From a checkpoint of a small image classifier.
Model: 64-pixel images, activation relu, depths [18], widths [384].
Training: 31100 steps, held-out accuracy 88%.
Rows from block 14 of a small image classifier, named by matrix and row number. Each number is 200 + 40 x the weight over its row's rms, rounded and kept within 0 to 999. All counts start at 0.
Before each channel's rows are labels from the 100 images, of 14976, where the channel reaches its highest value: "patch colour" is the nearest of a few named colours to the mean colour under the peak. Only what is clearly more common there than usual is listed. The data: histories of elementary cellular automata, time running down.
# pw: pointwise conv (model.blocks.14.pw.weight, 384x384x1x1), inputs 154-230

patch colour: white
pw.286,147,173,155,245,202,156,189,262,133,248,188,168,268,251,198,182,176,167,284,215,246,203,141,198,167,236,139,191,186,197,171,155,208,191,249,224,162,183,173,177,232,179,145,264,155,123,126,150,309,239,143,189,211,137,186,259,219,236,146,203,185,178,116,205,172,222,201,307,202,252,173,194,163,254,216,159,192

patch colour: white
pw.49,189,206,184,245,220,211,202,200,344,253,194,237,220,201,256,191,201,219,133,190,215,212,186,164,165,174,227,212,178,232,203,202,186,254,194,194,213,149,212,167,133,195,160,249,193,235,154,162,161,237,218,206,328,181,232,233,202,214,220,191,170,229,269,202,178,237,238,169,206,257,132,174,179,200,204,138,219

patch colour: white
pw.181,179,201,207,220,153,197,151,208,209,192,207,197,192,187,189,218,148,155,233,267,142,191,233,158,173,93,198,171,201,163,208,231,192,209,201,230,246,152,218,197,288,143,239,202,196,142,218,182,243,243,165,232,183,244,193,122,135,127,229,179,222,134,272,201,169,195,151,157,258,167,138,235,201,211,196,274,184

patch colour: black
pw.355,182,128,205,298,249,128,192,234,233,322,164,223,134,264,251,236,176,189,202,168,153,233,206,186,147,184,228,200,251,163,232,196,137,209,213,189,164,171,159,234,211,198,202,225,244,174,180,175,244,152,181,199,232,146,230,247,219,204,117,199,207,173,208,175,183,209,187,213,119,258,213,224,183,139,202,217,225

patch colour: black
pw.173,176,108,153,269,188,181,151,173,259,255,225,169,150,239,223,178,221,169,182,148,192,207,188,206,297,170,171,195,202,218,159,272,172,245,204,148,181,195,185,198,256,236,198,181,227,225,178,186,206,157,197,240,189,228,292,250,244,197,105,222,125,161,206,183,215,184,143,203,183,267,174,163,202,214,254,187,189

patch colour: white
pw.210,257,247,216,199,186,213,143,153,228,196,209,231,138,144,222,203,276,307,146,204,195,183,201,195,102,223,184,232,207,200,199,192,162,178,209,201,149,161,113,220,95,224,208,300,191,178,253,285,235,144,211,242,171,227,205,136,185,294,246,257,154,243,277,208,158,171,222,156,167,221,230,213,233,183,168,199,228

patch colour: black
pw.278,142,154,227,195,200,181,189,213,212,218,219,127,245,151,220,206,192,203,233,260,189,175,209,234,175,172,182,241,196,173,160,145,135,174,261,228,207,202,230,182,209,196,205,160,223,214,291,225,195,197,165,179,199,262,193,182,235,212,242,198,220,213,146,258,226,204,216,265,195,188,211,262,285,313,189,167,206

patch colour: white
pw.354,163,206,149,100,289,253,174,157,181,225,259,153,238,164,203,174,223,166,238,210,237,198,280,164,264,188,241,175,167,273,223,191,174,214,235,188,199,159,147,202,261,230,186,208,212,261,214,251,234,187,159,197,238,157,240,190,165,170,171,207,202,139,195,164,206,170,157,223,174,196,186,134,201,181,168,181,212

patch colour: black
pw.19,201,215,166,160,116,214,212,277,209,227,191,266,172,193,208,216,183,241,177,149,213,188,210,171,147,152,215,205,260,153,213,171,253,133,152,205,223,139,204,126,228,187,193,182,223,163,207,216,181,146,140,234,199,131,254,248,239,173,171,246,128,144,181,233,164,206,226,123,180,252,200,188,211,242,260,216,229

patch colour: black
pw.102,259,218,184,215,113,194,141,245,141,191,223,175,219,186,144,260,193,178,230,299,144,222,177,204,216,256,221,182,153,218,290,221,202,221,197,200,226,192,213,173,273,216,243,247,235,208,90,193,170,173,252,161,225,206,173,179,260,227,194,249,217,126,172,194,217,170,199,205,87,174,188,160,235,162,201,194,180

patch colour: white
pw.193,246,162,173,217,186,226,214,181,247,195,209,202,185,181,207,214,165,267,193,199,210,193,229,137,168,179,152,260,289,185,280,219,286,212,196,193,159,276,177,186,156,179,219,184,163,149,169,152,213,275,196,261,140,203,234,220,194,294,243,172,174,173,243,190,208,179,175,226,191,230,198,182,196,197,217,145,164

patch colour: white
pw.82,125,261,240,258,240,214,196,218,188,200,196,193,247,213,252,260,188,180,222,187,204,195,286,251,224,235,233,296,233,212,121,151,196,212,182,235,157,186,185,328,151,187,180,155,220,244,184,191,189,179,184,176,176,190,252,257,177,229,101,168,228,198,249,140,195,297,194,181,180,197,196,189,169,254,168,150,245

patch colour: white
pw.68,204,191,172,251,142,219,198,248,184,144,216,201,208,182,187,191,154,180,181,276,243,175,136,214,214,157,183,234,240,183,243,230,209,190,200,169,246,241,170,235,196,161,211,231,259,182,230,224,214,160,263,138,171,269,164,229,205,173,154,172,214,216,197,217,209,167,181,286,208,218,108,143,174,144,166,193,207

patch colour: black
pw.189,136,165,181,236,226,218,223,218,166,162,170,227,146,183,279,138,170,206,235,130,210,191,152,139,232,222,290,214,164,152,249,192,124,291,171,178,172,179,288,167,203,131,190,213,213,199,166,167,238,205,184,172,155,179,220,193,151,142,231,193,172,162,163,171,169,198,217,214,157,204,165,247,190,218,170,191,234

patch colour: black
pw.315,182,210,219,237,245,190,158,195,146,216,225,165,142,188,249,188,170,161,232,299,164,208,157,215,263,192,162,187,215,184,242,237,223,121,198,135,106,183,117,171,213,173,229,167,270,176,155,256,210,229,116,184,189,217,155,179,177,99,165,263,161,220,200,241,228,192,242,232,166,194,159,180,190,226,224,113,175

patch colour: black
pw.305,194,164,188,159,178,210,215,233,218,194,176,155,137,186,201,127,182,216,192,190,139,176,109,197,184,204,188,179,166,202,175,188,236,139,250,131,179,131,262,219,220,193,233,220,179,256,211,220,193,230,229,145,209,194,205,228,201,217,207,203,174,218,171,233,171,225,204,216,164,205,176,194,268,260,176,147,190

patch colour: white
pw.365,165,170,180,145,192,196,146,228,183,224,285,204,183,142,272,150,189,234,181,211,264,147,198,206,200,175,217,149,189,217,220,246,240,204,192,210,230,241,155,209,152,206,194,155,227,176,171,184,169,199,214,230,315,121,247,257,199,238,148,216,213,195,132,218,127,174,185,258,210,203,244,188,166,169,155,173,229

patch colour: black
pw.296,212,171,195,203,196,245,218,203,170,199,186,222,130,281,212,255,226,207,234,223,192,147,179,121,225,157,155,199,259,196,155,215,197,193,153,142,135,175,205,198,240,186,186,199,129,203,152,178,138,206,207,208,204,236,219,154,182,120,233,206,197,126,187,265,186,226,175,179,183,177,230,247,235,165,180,166,212

patch colour: black
pw.267,162,135,218,185,163,156,232,220,177,178,138,183,143,196,205,153,188,174,163,144,207,206,191,163,225,214,192,184,251,142,203,203,245,239,175,274,196,150,246,162,245,208,214,187,183,256,168,302,243,213,201,150,186,135,187,123,212,228,215,157,147,192,153,166,165,233,247,217,232,224,239,133,162,150,185,216,224

patch colour: black
pw.132,266,198,187,240,234,269,232,163,249,301,245,188,164,261,155,214,204,191,178,107,250,214,184,152,172,214,240,218,190,235,212,212,187,227,222,196,193,220,226,236,225,193,193,120,150,227,262,269,204,193,231,201,173,236,146,262,244,110,209,182,231,225,80,211,222,207,164,213,90,214,180,211,172,230,178,276,204

patch colour: white
pw.171,239,175,188,124,292,109,242,187,161,192,167,203,129,190,175,186,242,145,194,280,225,136,280,242,141,159,207,250,146,194,290,154,240,169,239,200,164,201,184,226,183,186,205,223,152,205,137,285,121,216,261,190,190,292,191,167,201,160,255,127,165,256,234,154,250,175,214,174,140,206,245,204,165,159,181,251,74

patch colour: black
pw.274,151,183,218,146,253,168,237,179,136,191,180,195,212,218,221,181,205,141,189,186,137,223,179,211,104,203,274,210,169,304,277,192,163,225,248,240,238,189,214,208,259,178,197,263,214,209,177,217,161,135,190,224,172,249,213,306,181,155,228,186,162,176,166,195,208,149,218,215,192,254,185,198,222,239,178,174,233

patch colour: black
pw.373,185,148,203,236,223,254,221,179,221,277,213,161,270,320,190,244,206,196,221,134,192,223,154,223,190,238,168,210,219,351,184,268,164,205,198,257,190,232,159,164,205,198,296,157,278,180,224,212,176,177,287,237,221,263,289,270,179,197,155,190,191,210,251,302,202,161,267,180,273,209,185,181,202,232,211,149,212

patch colour: black
pw.372,132,207,240,235,244,201,239,256,117,126,221,183,179,259,151,188,248,164,184,77,236,264,171,142,270,229,162,136,213,214,153,232,242,248,185,193,129,256,217,184,159,174,201,209,182,236,210,247,176,191,211,177,193,171,133,181,268,249,142,179,241,274,239,183,240,209,177,148,137,178,181,218,190,171,136,283,233

patch colour: black
pw.175,198,189,231,250,170,226,282,139,170,203,219,278,187,212,152,165,217,205,186,170,207,160,173,278,215,208,151,208,188,192,155,196,152,211,202,200,190,185,250,179,231,295,206,243,254,160,253,188,220,284,181,220,227,205,189,271,213,176,207,238,273,159,195,206,168,182,198,139,162,188,207,214,214,250,189,229,169

patch colour: white
pw.224,126,170,207,225,178,186,202,279,247,228,218,205,226,173,172,275,162,231,198,199,229,202,187,142,283,157,186,200,175,246,297,203,214,172,206,191,236,228,212,275,212,144,168,173,207,181,169,128,137,234,157,191,196,200,171,148,199,241,224,128,162,198,213,193,168,132,188,185,164,223,221,244,203,286,190,179,281

patch colour: black
pw.231,126,216,201,137,112,129,216,173,148,231,272,241,156,216,162,220,202,139,173,203,224,228,138,163,236,276,152,200,227,275,189,197,193,224,220,193,141,213,144,176,190,139,200,189,214,234,175,299,186,277,265,207,192,166,194,176,180,187,233,153,215,173,185,182,202,225,200,242,200,204,258,231,205,161,171,180,230

patch colour: black
pw.142,165,251,152,232,202,191,175,227,163,173,165,188,255,157,237,195,187,186,191,281,149,212,190,211,176,247,182,186,233,304,161,205,167,158,177,208,219,218,147,226,168,232,241,209,267,183,201,202,233,168,195,204,234,218,197,239,182,221,218,172,233,178,242,189,236,217,177,188,187,142,160,207,225,196,207,176,113

patch colour: black
pw.154,160,203,185,218,230,275,180,259,178,186,186,238,187,200,196,321,285,199,171,207,145,202,251,203,249,220,143,142,158,235,171,227,253,174,278,235,245,210,169,210,183,260,184,147,175,223,198,234,209,215,126,203,166,169,164,233,198,220,237,186,177,135,191,208,195,220,256,184,193,196,231,246,176,132,223,158,195

patch colour: white
pw.229,186,193,185,136,200,131,218,294,258,225,227,185,259,198,264,150,203,164,204,183,190,192,186,165,156,194,172,205,222,253,224,179,254,225,207,221,258,222,199,210,131,201,192,204,157,170,190,193,201,256,222,162,134,203,219,177,309,191,159,163,170,200,236,255,153,211,166,183,236,201,208,275,190,161,213,243,212